config.toml
dataset = "telephone keypad tones over noise or synthetic speech"
n_mels = 64
win_length = 400
targets = ["first key", "number of keys"]
hidden_act = "leaky_relu"
stem = "single"
widths = [128, 128, 128]
rnn_width = 96
rnn = "lstm"
rnn_residual = true
rnn_layers = 5
loss = "cross_entropy"
optimizer = "muon"
orthogonalizer = "newton_schulz_5"
final_lr_fraction = 0.1
Rows from block 2, named by matrix and row number. Each number is 128 + 32 x the weight over its row's rms, rounded and kept within 0 to 255. All counts start at 0.
# conv: width-5 conv (model.blocks.2.conv.weight, 128x128x5), inputs 96-127, a 5 kernel for each
conv.59 [124 129 220 150 154 173  47 124 169 160 133 129 137 105 123 163 109 110 118 111 158  80 146 139  96 162 117  93 116 133 108 138 133 115 119  72 107 127 110 138 156  97 118 106 126 135 119 116  90  71  50  92  92  95  35 102 140 148 108 167 114 144 114 133 152 125 190  78 141 155  80 163  95 161 102 138 108 154 142 174 239 138 143 188 151 133 155 112 131 127  97 185 178 139 196  77 147 167  91  85  97 141 116 104 117  78  90 135 136 126 139 113 103 183  82 116  99  67 118 181  93 121 155 172 123 155  95 132 149 155  85 145  72 103 100 112 116 106 135  71  91 196 123 147 158  73 131 166  80 103 105  95 137  78 112 156  95 143 139 165]
conv.60 [123 202 150  70  98 162 132 105 198  92 108 156 130  67 195 101 106 106 124  98 132 145 135 109  82 129 143 151 151  40 131 185 114 122 215  64 127 111 144 118 101  93 138  88  71 137 115 121 124 148 161 171 189 104 110 144  57 114 126 113 127 172 101 109  99 155  94 117  90 105 122 158 127 133  85 104 150 136 105 157 111 130  82 161 114 160  91 141 141 142 121 182 161 119  83 158 165  84 108 109 120 153 156 161  90 167 107  88 104 117 137 130 129 118 180 121  83 154 180 159 144 144 116 128 120 104 158 112 132 142 134 109 106 122 163 120 112 125 168 123 190 143 106 107  90 150 127 170 101 122 143 111 122 147  72 177 177 169 138 174]
conv.61 [130 154 142 165 162 199 147 161 125 143  98 151 132 129 116 143 139 145 167 121 137 140 166 126  75 198 109 118 127 164 116 127 145 185 165 127 182 131 131 114  96 102 172 173 126  50 132 113 103 110  96 145 136 152 181 145 133 173 124 121 126 174 170 180  67 140 134 126 165 155 169 111  99 117 139 100 101  79 140 140 145 150 114 174 106  48  87 132 116 148 114  84  89 127 120 147 156 141 143 113  97 147 118  96 110 108 114 152 158 173 154 111 140 148 145 128 113 141 117 129 101 132 111 144 148 111  88 125 166 130 136 175 149  92  98 221 170  91 125 116  74 148 112 169 138 138 101  95  75 147 173 138 129 102 123 181 163  92 141 164]
conv.62 [ 81 172 117  68 134 164 109 142 171 171 180 135 117 150 121 121 160 168 105  90 139 134 165 126 163 206  86 134 102  92 136 124 114  48 106 133 128 128 157 125 106  66  71 114 147 100 111 104 165 237 102 145 107 116 107 131 104 144 119 134 130 184 171 133 152 124 119 222 100  66 116 125  71 135  78  83 158 118  97 105 106 144 194 128 125 149 111 149  90 112 114  66  97 101 152 158 145 103 128 113 129 148 134  96 121 186 167 144  79 118 127 111 130 176  80 108 170 135 136 106 151  98 130 132 107 161 100 115 141 165 124 146 168 188 110  90 134  98 131  74  58 120 134 174 194 158 172  77 134 132 145 125  72 163 111 196 116 170 109  96]
conv.63 [170 109 105 128 146 138 133  92 110 146  87 144 137 179 138 106 149 131  58  83  98  87 114  60 178  72  82 119  99 141  52 105 136 164  77 111 123  85 133 157 154 173 158  76 106 102  99 141  67 168 157 160 185 116 104 107 161 201 162 179 166  63 146 118 177 165 137 125 142  57 133  85 108 168 119 133 110 135 185 137 162  89 137  80 134 145 110 144  86 182 110 167  94 122 179  75 144 132 181 151  63 166 179 177 139 126 149 181 120 134 145 135  96 127 151  59  71  95 136  72 140 124 184 102 134  81 183  73 195 119 171 187 117 150 116 150 118 151 137 132 204 155 156 163 123 101 156 111 153  94 151  94 146 116 110 118 142 151 108 145]
conv.64 [105  70 123 131 136 105 113  81  98 129  98 133  77 106 146  89  78 156  90 132 131 132 114 128 120 153  80  92 153 108 169  39 179  99 144 155 146 124 120 109 134 155  78 140 142 150 111  92 101  97 119 175 126 145 151 117  97 124 153 128 138 148 128 152 123  95 104  67 131 148 113  80 165 120 165 151  86 153 149  87 176 111  98  31 108  79  70 190 190 131 137 137 130 142 147 196 113  71 105 161 101 140 154 161 125 121  89 133 127  99 162  88 108 172 164  68 117 117  76 141 144 155  87 159 154 116 124  98 156 159 127 115  81 128  99 170 181 122  81 108  99 134  59 159 132  99 125 110 141 148 143 206 142 144 127 144  89 119 115 121]
conv.65 [132  76 138 142 146  61 110 166 154 132 147 151 144 122 152  99 140 162 124 157  93 142  93 161 126 163 206 126 143 113 117 146 171 203 133  94  60  88 103 130 172 131  73 151 111 121 105 127 113 182 120 108 107 134 144 135 156 125 117 140 168 151  96 147 139 139  96 169 109  94  98 109 130  81 148  89 147 145 111 100 139 176 133 111  97 139 162 123 122 184 133 157  74 126  94  81 168 166 157 160 112 136 150 149 142 216 167 123  95  79 150 126 119  98 121 125 176 143 116  79 175 157 128 142 141  76 119 138 168  98 165 148  81 120  95 169 151  81 140 109 122  49 127 138  91  96 111 143 142 176 171 147 161 112  77 142 164 164 124  64]
conv.66 [105 110 127 108 109  94 160 138 133 167 142 142 134 178 127 146 151 118 151  90 107 127 117 152 114 116  87 116  61  94  94  86 118 115 196 147 103  91  64 148 104  82 114 122 122 159 149 192 137 109 123  94 159 135 177 119  75 132 111 147  99 124 170 161 121 152  95 180 139 125  70 136 114 173 121  90 167 103 136 171 123 171 138 162  85 118  97 131  97 132 113 113 116 166 107  99 106 132 100 153 120 152 143 107 139 120  74 168 150 164 134 158  93 111 104 201 121 115 105  96 108 122 172 106 140 117 132 102  39 117 155 117 107 215  95  84 149 119 162 195 132 143 164 150 134 157 131  91 160  89 138 104 159 144 172 184 137 172 139 146]
conv.67 [105 144 125  86 180 114 122 102 141 128  94 120 134 135 121 129 106  88  68  79 169 122 182 134  86 143 127 179 138 130 126 135  56 171 175 160  85 101 147 172  83 152 135 160 122 135 120 121 114 176 149 108  88 113  78 148  81 164 132 139 176 148  89 139  93 128 104 183 101 101 124  92 117  97 172 150 118 180 170 148 149 138 106 176 111 144 164 157 103 178 146 127  85  94 158 147 137 110  85 123  94 129  59 169 128 113 106 101 131 118  94 113 144 124 203 100 118 121 108 104 149 156 142  61 104 141 162 144 152 130 113 119  97  11  90  81 144  90 135 157  64 159 121 157 168 140 150 177 107  88 167 127  63 166 111  75  84 147 124 188]
conv.68 [114 106  90 143 126 149 105 104 125  89 168 164 102 135 108 131 167 148  95 177 156  68 151 118 165 166 161 144 137 150 133 134 130 137 134 132 105 123 165 216 119 128 156 139 107  42  68 109 155 197 133 135 153  91 165 143 110 179  99 141 181 128 112 115 129 179 101 144 140 106 147 135 109 163 121 150 116 120 207 170  71  62 100 175 190 129 118 145 137 153 168 138 125  47 122 159 133 141 104 119 123 128 114 134 183 124  88  98 139 176 156 121 137 171 142 114 130 122 131 144 118 186 120  97  96  83 136 149  92 130 129 163 113 101 177  96 131 152 144 159 154 187 127 138 105 195 143 123 144  71 186 141 113 132 119 113 113 127 139 123]
conv.69 [ 98 154 131 184 161  53 125 119 146 112  86 105 153 145 185 154  67  98  86 118  67 113 137 145 126 164 163 137 155 202  78  65 142 147 151 108  86 134 109 183  85 118 152 173 100 106 121  93 129 180 121 148 108 120 120 151 120  63 128 145 169 179 132 169 149 151 117 106  95 129 100 126 188 124 135  61  98 169 188 173 152  81 141 138 140 106 150 110 110 155 172 145 177  84  74 146 149 127 102 170 123 101 148 173 193 112 104 180 118 138 125 150 106 146 109 148 143  86 101 103  62 120  71 103  96 153 120 151  89 107 119  55 117 132 198  92 190 162 110 114 140 116 151 153 148  89  85 138  89 182 147 205 129 119 165 134 102 161 169 190]
conv.70 [108 120 155 201  98 138 121 123 159 126 108 150  78 117 140 136 166 172 162 150 111 135 105 144 108 107 125  91  97 114 139 144  78 162 153 166 166 106 161 145 173 121 107 120 118 155  94 103 128  61 115 138  81 110 132  60  53  48 114 111  47 166 124 144  72 138  98 145  54  85 150 139 165  81 146 128 129  84 100 154 111 112 112  89  96 135  28 166 177 174  93 130 154 205 149  67 159 146 103  99 132 152 122 101 120  63 146 161  45 108 157  91 184  66 154 150 145 145  80 116  88 168 118 112 105  89 122 108 120 126 194 160  75 156 126  88 141  94 167 172 103  72 120 169 130  98 179 169 115  85 179  92 160 145 134 151  83 127 126  70]
conv.71 [166 132 118 126 135 123 126 101 111  95 156 183  96 180 151 141 171  99 126 164 104  76 129 165 144 173  96  69  71 184  40  90 157 164 144 120 110 144 155 170 121 143 124 131 145 127 101  83 114 116 128 177 166 167  73 154 147 162  94  82 116  88 168 115 122 126 119 110 147 168 113  72 170  90 153  93 135 150 166 115 107  94 107 149 119  95 112 124 126  85 108 145 158 146  84 102  96 142 172 133  93  92 160 185 149 140 119 129 141 142 164 115 167 121 145 143 126 185 183 104  55 122 112 182 100  17  84 147 149 162 153 107 127 117 130 113 189 142 161 123  99  39 121 104 124 108 117 154 158 115 173  87 140 125 121  78 186  78 108 146]
conv.72 [155 118 142 124  90 142 115 132 119 174 125 111 110 127 108 129 129  99 122 135 124 168 102  90 155 168 175  95 126 125 150 108 116 135 156 107  95 105 112 125 112 104 110 159 154 100 107 110  83 183 148 154 175 107 166 120 138 224 142 191 110 114 128 133 114 141 118  82 107 124 150 133 200  14 162 106 120 155 133 166 108 137 113 126 133 129 191 131  57 148 177 143 106 117 130 116 147  65 135 121  67  97 126  91 155 133 171  85 167 126  87 137 144 122 185  65 110 103 148 126 149 105 126 140 147 114 134  94 143 108  54 122 129 142 182  66 107 173 132 107 154 125 114  87 120  99 100  83 114 151 103 151 142 119 106  85 134  80 114 134]
conv.73 [169  72 131 116 145 121  87 101 189 145 145 129 155 128 120 130 100 123 111 154 154 127 116  77 212 108 141 184 106 132  97 115 144 110 143  52 156 164 153  80  67  70 145  94 185  80 146  48 158 139 152 119 126 148 127 164 169 116 111  96 137 159 129 134  69  94 165 132 164 122 119 101 132  81 119  91 134 185 139  99 134 132 132 110 156 103 137 103 172  99 142 115  97 120 175 133 153 103 119 122 139 128  92 107 128  88  84 112 150  74 156 115  95 159  90 153  52  85 110  68 124  76 123 114 150 155 118 116 185 138 138 183  72 172  76  69  94 146 137  92 174 123 137 129 123 120  41 148  88 101 114 127 170  86 174 123  90 117  89 137]
conv.74 [130 106 111 128 123 161  87 168 134 142 124 157 109 130 135 140 110 123 139 168 181 133  64 112  95 156 152 121 169 128 107 115 165 138 116 126 128 111  98 129 104  83 156 125 127 139  97 144  64 133 176 169 141 170 147 123 131 223 128 175 171 120 158  77 153  47 135  98  91 115 135 130 182 138  57 122 113 154 126 118 108  96 176 154 158 121 123 145 139 164 152 160 158 143 135 113 166 115 103  80  94 117 112 123 133 193 129  76 107 200 147 103 107 127 132  96 114  81 140 101  74 171 106 123  90 130 132  91  91 106 126 112  95  95 126  64  71  68 140 142 117 134 166  72 120  78 157 110 125  86 142 111 155 179  99 151 180 128  73  87]
conv.75 [202 110 126  94 134 159 129  90 114 115 164  87 133 121 126 131 178  79  80 133 158 197 175 103  90  97  97  87 137 148  95 171 145  89 132 147 163 168 119  84 102  56 111 130  87 116  75 132 170 103 136 145 146 138 130 189 142 109 151  67 154 156 164 152 180 136  91  86 107  15 128  83 167 131 115 121 123 112 165 199  96 104 144 123 168 147 198 225 126 173 164 154 118 186 123 138  98 167 177 161  86  98 137 135 130 168 167 149 137  89 144 124 114 147 138 114 127 130 156 142 146 113 158 153  76  78 105  98 131 144  56  87 120 159 105 147  42  79 123 143 105 156 119 140 172 135 132 163 167 161 108 150 112 128 137 125 146 126 117 129]
conv.76 [ 83 120 205  75 161 135 124  78 135 115 112 150 121 143 105 125 143  85 206 136 128  86 138 157 204 135 171 125 107 135 142 146 111  64  96 111  84 168 105 112 109 180 111 151 127 103 126 173 163 134  76  80 137 124 114  92 142  98  94  99  90 161 212  93  83   0 126 141 116 146 168 172 173 114 128 151 110 171  99 116 146 102 126 187 182 186 164 175 154 169 153 141 152 131  65  61 139 125  85  48 168 135 111 122 123 102 151 143  83 137 130 120 128 150 157  93  96 136 110 141 198 137 116 116 159 100 127 113  93  90 192  63 121 116 138 105 162  98 130 162 169 125 140 103  88 128 138 167 118 141 139  94 151 188 149 117  95 137  95  92]
conv.77 [115 142 146 104 167 182 127 150 164 129 146 145 113 136 153 157 207 162 163 116 200  98 133 138 157 162 160 131 116 169 120  94 147 106 126 127 102  94 117 140 166 122  79 150  98 171 152 113 162 113  94 107 182 121 132 152 185  88  64  90 130 103  90 116 143  94 190 118  87 173 138 162 133 145 149 118 138  96 116 183  52  99 123 142 139 101 116 149 139 150 129 119  76 116 102 174 137 116 129 136 137  85 119 121  99 141 190 140 129 127  76 124 110 159 110 116  87 120 142 137 130 141 161 154  87  43 147 157 177 159 163  74  68 129 185 129 186 129  75  97 157 112 191 108 159 134 137 149 151 132 116 204 112 127  96 178 149 121 150 166]
conv.78 [167  87 130 173 119 109 172 140  72  98 105  92  68  69 169  96  96  84  76 175 130 180  96 134 114 123 190 111 123 124 144  76 166 146 145  81 107 121 160 130 139 131 172 138 140  89 128 130 141  92 154 145 148 139  88 155 168 151 124 146 144 155  98 140  79 171 107 152 175  99 151 175 133 130 126 165  89 116 149 120 123 104 210 125 162 174 152 102 124  96 155  88 152 104 131  77 127 119 142 144  98 132 115 116 120 113  88 126 113 127 166 119 124 165 130 111 129 126 144  95  77 171 151 138 112 123 160 106 109 164 154 116 127  90 110 111 161 130 153 165 120 110 146 153 174  92 139 156  32 136  92 128 112 111 130  54  97 108 131  95]
conv.79 [140 161  85 138 161  95 105  85 124 116 122 109 142  63  97 149 117  93 144 150  89  95 134  91 173 136 142 186 198 111 173 156  88 115 114 138 104 144 140 117 124 156 134 104  81 141 107  77  70 155  95 140 117 114 153  97 105 126  90  72 161 142 157 160  80 130 136 140 155 181 146 160 200 136 167 165 148  87  96 104 118 152 128 134 137 113 130 160 133 183 139 110 114 179 140 116 105  65 127 116  73  89 103 105 121 116 150  64  99  95 180 222  90 175 144 131 175 114 119  92 156 153 183 119 135 115  85 167 109 132 128 157 141 151 191 192  64 128 114 138 164 167 133 123  52 111 160  91 146 160 184 102 129 109 131  80 140 152 133 196]
conv.80 [ 45 167 129 138 100 109  95 137 123  69 106 110 108 131 175 134 160 117  92 124 116 125  98 104 155  90  75 141 152 122 115 140 182 193 204  82 137 109 142 131 162 168 103 155 164  79 120  73 101 136 127 143 147  46 138 169  90 183 144  64 119 155 138 105 133 167 110 124 122 123  92 102 122  97 126 145 146  80 130 142 103 117 190 111 104 102 158 143 138 164  75 106 166 157 167 117  55 106 137 175 177 145 163 128 125 146 138 167 179 186  70 118  55  52 124  85 116 175 120 135 153  99 109 162 163 146 195 121 132 168 130  77 127 117 170 125 107 144  97  93  73  89 176  87 144 110  90 141 146 129  88 148 108  95 133  91 127  69 156 115]
conv.81 [150 154  99  87 110 150 161  58  81 158 123  87 153 154 178  79 148 120 123 182 163 132 109 163 173 147 148 133 124 155 133 141 125 111  90 131 103 133 102  97 126 115 160 167 106 160 189 105 160  96 112 116 191 127 168 151 123 136 109 102 107 134 130 145 158 109  81 124  91 139 179  70 168 105 102 184 165 137 132 108 108  96 101 123 137 126  76 106 148 131 142 121 114 104 121  64 132 155  59 184 162 113 149 124 162 151  88 105  72 119 134 115 136 124 159 118 132 162 140 130 192 123 170 110 104 122 124 116  84 132 164 168 138 158 107 157 169  90  88  82 133 190 152 144 138 139 156 127 165 160 153 146 178 139 145 109  67 125 157 140]
conv.82 [192 196 120 146 126 160 156 158 179  82  74 110 124 130 154 106 133 216 122 127  68 144 162 133 146 118 117 101 165 100 118 109 154 162 107 134 139 124 130 112  81 148 173 162 137 106  67 107 126 147 161 107 100 131 122 114 203 145 138 146 141 122 117  96  86 103  88 111 139 132 182 113  89  92 116 162  90 118 177 105 137 114 104 176 141 101 110 150 104  92 209 140 109 123  88  99 114 125 100 184 138 156 165  81 137  62  93 115 200 169 103 142 110  78 137 130 138  95 139 150  97 113 118 115 159 107 108  70 163 199 108  97 135 141 142 138 100 167 162 175 162 108 163  77 122 160 139  49 140 159 165 134 113 107 186 137  92  47 152  93]
conv.83 [105 134 103 101  84 172  64  55 139 125 135  95 134 127 124 125 100  81 109 134  87  71 154 154  88 206 163  98 181 112  76 145 147 192 133  92 104 128 131  86 175 145 150  99 146 102 100 140 136 115 117 140 150 201 134 108 158 116 162 114 111 190 158  98 124 141 157 140 114 122 125 102  75  89 164 178 125  73 102 151 139 107  79  98 142 125 178 113 163 170 134 154  95 110 112 130 155 160 188 103 145 116 111  92 152  96  92 136 121  84  69 145 100 146 137 110 131 175 179 162 132 121  78 161  74 158  25 117 138  64 133 162  96 167 147 131 155 145 108 144 148 175 136  96  73 149 124 147  90 125 141 173 139 107 140 128 159 106 100 113]
conv.84 [102 106 138 103 150 142 132 110 126 125 157 153 197  91 107  90 127 144 140 121 116  87 112 115 167 108 132 184 136 105  88 149 181 139 117  42 114 149 192 166 163 134 148 112 130  93 106 131 107 149 157 145 158 130  61  96 151  64 136 136 106 170 121 116 147 159 130 157 141  88 135 119 136 141 101  96 100 100 126 108 116 127 150 122 191 139 106 144  93 111 118 143 132 189  60 103 156 130 134 183 151 149 178 144 177 112  95 151 131 102 157 132 122 112 181  85 102 164 106 235 149 168 118 137 102 147 127 133  91  96 156 128  96 112  92 119 114 118 102 159  93 140 133 104 139 122  87 170 151 136 188 177 136  98 112  83 104 153 135 142]
conv.85 [130 199 153 130 130 141  84 111  97  99 161 121 134 152 169 133 146 134  88  94 131 110 111 106  85 125 112 214 120 124 114 167 186 157 123  94 131  81 124 155 161 119  96 165 138 161  97  86 106 152  97 129 114 161 105  91 125  93 155 131  69 140 107 138 127 127 111 102 122 116 173 104  91 153  78 124 198 129 165 150 119 113 101 137 142  84 115  93 100  48 180 150 111 134  62  72 109 170 157 168 110  64 144 154 152 135 104 104 150 142 152 142 129 149 124 142  76 120 143 115 110 132 150 114  84 207 106 123 156 140  81  84 136 139 160 171  79 152 120 127 126 137 134 152 135 126 123 122 124 180 101 129 108 146 128 106 101 120 117 166]
conv.86 [121 119 156  94 106 188 166 131 108  83  53 122 108 140  90 145 104  91 156 100  61 105 133 145 104 136 144 166 137 160 153 169 128 134 115 143 126 149 156  79 121 104 127 124 132 217 195 146 103  67 157 162 156 141  98 100 129 150 131 123 134 113 118 103 124 108  77 141 173 159 165  85 126 145 147  77 158 128 113 155 147 133 157 127 202 109 129 122 123  75 111 124  96 193  96  43 128 101 168 119 156 145 113 111 121 179 140 116 153 145 159 140 120 104 195 146 140 156 172 119 187 111 137 163 100  93 185 152 121  75 131 151 152  83 101 206 113 120 166  76  97 121 140 132 110 191 110 154 153 113  93 106  83  68 117 134 134 114  65 129]
conv.87 [152 165  58 125 168 140  97 126 147  81 137 113 155 108  77  63 111 141  75 136 151 110 153  78  96 129 135  95 170  97  92 162 101 142 133 128 114 104 139 119 166 161 183 139 139  87 146  62 109  84 134  77 166 140  92 131  95 165 102 134 117  73  79 133 128  92 123 176  98 109 146 115 142 135 133 155 152 169  78  92  94  98 121  92 131 113 171 146 112 197 168 115 151 112  94 120 166  86 135 154 124 100  73 118  82 105  72  53 108 113  59 120 148 140 157 118  68 133 119 124 138  92 129 143  79  59 110 132 163 141 183 122 165 131 155 133 122 207 126 140 151 122  79 122 152  81  86 133 153 151 129  93 159 149 150 153 135 151 158  64]
conv.88 [122 134 146 109  58 114 126 136 127 148 138 178 149  86 103 149 139 126  86 153 129 161 131 118  77 142 144  97 128 127 190 144 109  72 158 131 132 178 159 156 174 119 134 120 195 150 163 164 119 107 114 130  67  99  85 175 111 162 112 143 127 134 170 111 157 143 154 115 151 124  79 122 120 129 124 141 148 117 138 104 171 149 137 116 124 110  81 110 130 138  78 135 102 115 160 192 145 169 160 117 162 135 160 117  70 175 115  80 114  85 123 141  89 122  75 105 132  85 113 116 162 119  55 143 141 168 136 161  90 111 160 108 101 152  83 120 139 165  95  86 149  99 134 130 106 120 100 151 127 118 101 136 156 131 171 170 146 127 119 103]
conv.89 [ 85  65 167 148 132 163 129 121  71  93 117 105 177 157 152 127 122 126 103 128 193 130 116 128  76 134  89 147 110 100 105 143  74 105 132 123 169 127 146  99  96 127 126 128 139 183 175 142  87  90  98 134 116 142  79  65 141 188 179 114 147  84 122  82 118 138  82 127 110 121 114 123 106 113 102 116  99 157 121 148  84 118 126 119  74  94 120 113 126 154  70  95 131 133  95 116 118  93  75 156 150 181 113 163 110 121 131  77 155 134 190 119  71 119 159 183 163 132 113 102 143 134 155 114 126  72 129 133 163 110 152 106 139  81 172 141 132 160 115 125 166 128 152 128  56 171  63 131 156 115  90 123 185  94 156  98 113 169  78 124]
conv.90 [107 104 123 120  85 191 181 137 132 103 132 157 152 108 139 140 118  98  89 171 172 135 136 161 167 138 124 124 142 100 116 132 184 128  40 199  79 167 114 101 198 113  95 164 151 187  93  90 105 150  68 144 117 148  89 153 143 117 119  78 148 143 106 143 173 173 137 139 107 195 108 119 181  87 171 134 108 159 164 124 154 143 157 159 161  92 116 133 119  94 128  78 103 107 147 117 119 209 142 101 111 188 112 106 130 145 145 121 117 103 135 175 104 106 119 139 181 147 121 120 153 182 133  53 114 122 141 112 134  82 163 171  60 146 152 198 170 114  64 117 162 109 167 133 154 129 124 174 139 144 133 100 118 162 170 148 116 138 140 105]
conv.91 [129 124  70 107  92 119 176 141 152 140 105 104 144 119 133 158 161 184  98  57 179 157 118  92  91 143 131 140 121 151 106 108 122 140 141 146 156  94 135 143 121  98 127 117 159 131 111 112 125 132 101 154 165  90  64 118  85  75 166  98 137 138  93 153 150 113 171 152  94 101 190 116 117 115 170  81 160 157 134 110 138 107 145 134  95 147 157 138 115 159 152 104 104 147 174  88 156  67  81 167  97  98 157  87 118 169 106 142  92 128 151  97 154 152 122 151  92 145 112 125 151 147 156  93 184 150 123 108 153 137 106  81 135 153 123 128  97 118  66 100 142 157  50 144 155 131 125 103  98  96 208 169 180 119 155 101 128 131 147 127]
conv.92 [138  94  94 126 113 121 119 143 135  74 134  99 146 170  80 132 137 177 172 188 160 136 114 151 136 156 143 179 152  54  54  78 118 134 142  94  98  96 123 131 142 104 151  89  65 102 139 145  88 122 146 139 145  80 123 134 135  90  92  84 100 137 104  85 136 162 107 112 122 187 123  61 129 131 117 138 147 124 129 172 134 137 100 172 139 174 117 122 100 111  87 140 114 162  84 156 127 151 141 130 114  94 181 180 126 124 144  50  67 115  53 127  93  93 140 156 109 144 153 102 113 152 173 180 164 147 131 101 132 120 102 153 109 131 162  98  69 127 119 144 165 134 142 102 143 140  99 102 137  79 182  97 145 139  91 116 168 105  91 122]
conv.93 [ 62 128  82 142 154 136 152 128 142 107 111 104 100 137 138 113 153  94 104  48 160 143  58 156 106 154 104 104 100  86  85 120 115 133 192 129  90 134 133 135 103 147 126  94 125 119 125 163 147 118 104 144 143 139 163 133 124 129 108 112 203 140 136 140 111  91 131 152 105  99 138 174 152  91 103 135 175 111 157 136 136  75  78 159 154 132 121 151 131 138 130 167 115 158 146 159 177 141 164 146  68 127 117 164 168 178 134 134 162 136 125  57 105 125 162 119 153 110 143 140 171 130 135 169 118 219 106 104 110 124  76  81 126 167 198 115 128 126 118  94 134 151 148  82 106 139 121 133 125 149 119 109 141 110 106 160 109 206 167 154]
conv.94 [170  84  56 145 128 114 112  99 164 113 136  90  77 129 151 106  70 112 103 117 104 101 124 138 181 164  96 125 128 154 120 204 143 112 140  73 170 129 158 114 160  90 155 128  56 160 133 122 160 132 128 103 114 124  99 149 114  98 143 137 107 122 161 197 175 115 114 151 144 162 133  68 127 105 143 175 140 108  72  78 123 100 154 136  75 116  80 142  66 156 143 116 166  85  70 140 100 154 109 133 107 111 115 137 131 118 138 127 158 148 125 107 151 170 120 173 131 129 129  86 114  94 116 102 123  94 114 112 133 158 115 148 111 117 106  91 159  37 115  98 159  82 127 106 147 147 156  56 147 141  67  93  93 108 182  94 120  77 173 110]
conv.95 [ 98  92 110  97 101 163 113  91 162 103 151 170 103  89  94 162  95  88  89 175 105 114 150 126 106  88 128  67 120 141 164 108 127 133 141 162 182 171  92 116 137 152 173 146 159 153  86 165  83 190 190 127 195 103 119 130 137  61 127 179 128 125 119 154 168 141 112 106 101 117  46 160 133 121 125 157 148  78 144 160 149 124 163 107 147  88  91 144 112 126 140 151 139 150 178 146 217 164  91 148 145  60 149 106 106 119 136 153  95 113 194 118 130 125 131 186 119  90 102 108 136  31 102 165 101 239  86  76 166 140 107 160 118 134 122  97 159 107 133 117 114 106 180 202 109 174  68 147 128  84  94  88 170  95  96 131 173 133 139 108]
conv.96 [111  94 151 149 147 109 156 136 124 122 164 174 146 134 157 129  64 138 123 155 122 117 104  97  86 132  97  97 156 137 151 142  94 155 175 141  44  92 118 138 109 109  85 124 121 125 156  93 176 112 247 107 106 163 123  93 140 143 161 139 190 122 109 146 129 131 163 151 109 149  84 104 149 120 115 212 163 122  83  90 171 133 146  85 146 115  85  92 108 121 162 167 128 127  95 199 108 114 160  50 123  87 116 145 130  95 116 117 134 155  81 133  80 199 159 155 154  58 115 122 123 169 128 127  90 210 184  87 163 124 124 116 161 108 135 108 146 134 137 113  52 118 116 129 112 155  78  96 151 108  93  94 172 174 107 159 117 141 147 170]
conv.97 [169 199 142  84 148  97 119 127 160 146 169  85 160  55  95 179 143 114 109 158 170 125  88  92 186 131  81  99 165 110 108 171 112 138 144 152 103 105 108  60  98 156 116 100 135 162 107 140 103 158 107  93 106 119 124 131  97 161  88 139 135 107 101 135 163 148 152 126 154  78  97  89 131  92 100 142 138 176 163 126  98 163  88 130  67 125 148 110 115 129 107 126 185 109  72 112 129  99  97 151 185 114 158 111 116 113 131  73 101 134 110 151 140 145  79 133 133 134 106 153  86 159 142 158  97 186 156 115 143  72  96 127 164 131 146 101 152  93 114 112 163 160 154  78  81 135  96 153 167 126  88 192 147 193 175  86 114 125  62 102]
conv.98 [155 185  85  71  72 106  97 108 146 123 109  42 138 173  82  81  86  78 161 119 149 140 167 157 124 103  87 135 147 134 214 190 139 155 141  81 125 149 160 211 100 182 166 114 150 193 130 109  49  77 147 122 112  69 161 130 110 138 103 154 138 104 137 146  99  72  72 107 142 161 123 117 120  99 153 172  97 104  87  92 137 106 136 117 142  89 127 110 100 143 160 148  97  89 158  92 142 153 217 150 151  87 101 159 115  94 143 108 134 136  93 113 180 187 153 131 146 167 108 124 143 142 108  92 121 111 135 114 158 127 132 131 133 150 156 141 110  92 126  87 119 146 123 148  65 107 102 150 199 175 147 150 166 194 117  58 123 101 155 200]
conv.99 [169 106 109  85 199 134 113 131 143  99  99 117  84 124 134 133 165 130  90  97 128 204 144  91 158 151 202 121 125 175 157 106  49 188  60 186 123 101 130 143 194 165 126 158 135  96 108 167 171 110 139  91 133 143  61 130 184 157 114 103 161 108 118 101 180 104  89 153  97  94 125 188 162  88 118  92 121 102  91 134  63 183 142 125 134 130  95  79 108 115 163 147 123  93 151 137 138 142 158 143 125 121 123 199 172 143 130  67 134 147 134 140 136 169 145 108 121 145 141 169 174 103 136 146 133  89 147 143  97 138 106 180 207 189 129 136 145 115 123 128 140  83 143 112 136 184 134 176 150 112 121 161 131  74 144 101 171 116 121 114]
conv.100 [106 107 126 125  98  98 174 132 151 108 138 113 103  46 103 200 140 119 126 103  39 173 113 123 125 154 125  93 150 163  81  83 101 123  75 148 117 184 128 102 143 176 151  89 116 161 168 159 129 137 145 197 147 104  82  90  83 101 126 149 106 163 140 146  87 147 121  97  97  81 128 115  80 144  91 129 131 104 107  77 147 162 134 144 118 104  92 131 122 119 147 123  91 130 148 155  43 181  74  98 109 154 131 113  93 141 100 119 132 160 165 150 148  82 105 113 229 110  95  92 114 152 137 185 131 186 159 111 130  83 175 156 172 102  92 151 128 147 119 105  92 108 184 154 129 120 170 187 116 145 118 109 105 113 106 204 123 113 189 182]
conv.101 [124 105 141 170 119  98 151 106 151 186  67 117 137  86  80 126 172 102 145 155 128  92 113 132 148 158 134 182 167 129 130  81 136 145 124  86 106 180 122 178 103 139 126 130  40 100  69  52 192 119  79  83 124 178 166 122 146 119  89  96 170  88 113  82 130 139 171  79 124 178 120 142  95 134  91 114 138 162 129  64 132 137 163 123 162 151 108 106 139 130 112 145 102 116  84 139 131 110 189 130 187 135 134 167 174 112 197 139 134  91  65 153  95 121 166 107  58 158 144 154 162 126 107 178  88 126 135 156 103 133  95  86 115 125 154  67 145 122 153 142 121 109 156 120 152 135 143 136 133 118 126 129  93 122 171  83 127 136 159 173]
conv.102 [135 155 105 108 137 142 159 138 155 165 164  80 163 103 114 145 156 130 151  94  82 153 100 146 129 114  77 160 121 157  77 109 173 115 136  87 103 129 108 149 104 124 112 120 129 108 143 161  66 149  99 163 160 200 113 174 125 143 130 128 131 141 121 169 170 130 134  84 117  81 190 151 144 134 114 150 155  91  78 190 203 124 206 105 116 196 155 178 157  70 139 169  93 124 133 124 181  88 137 148  57 124  99  77 141 119  54 111 105 145 151 124 125 133  93 133 175 137 169 122 156 137 173 146 176 126  80 101 163  62 138 136 105  69 112 124 166 124 129 108 128  98  66 119 116 118  98 112 105 129 132 113 131 155  73 124 144 154 215 109]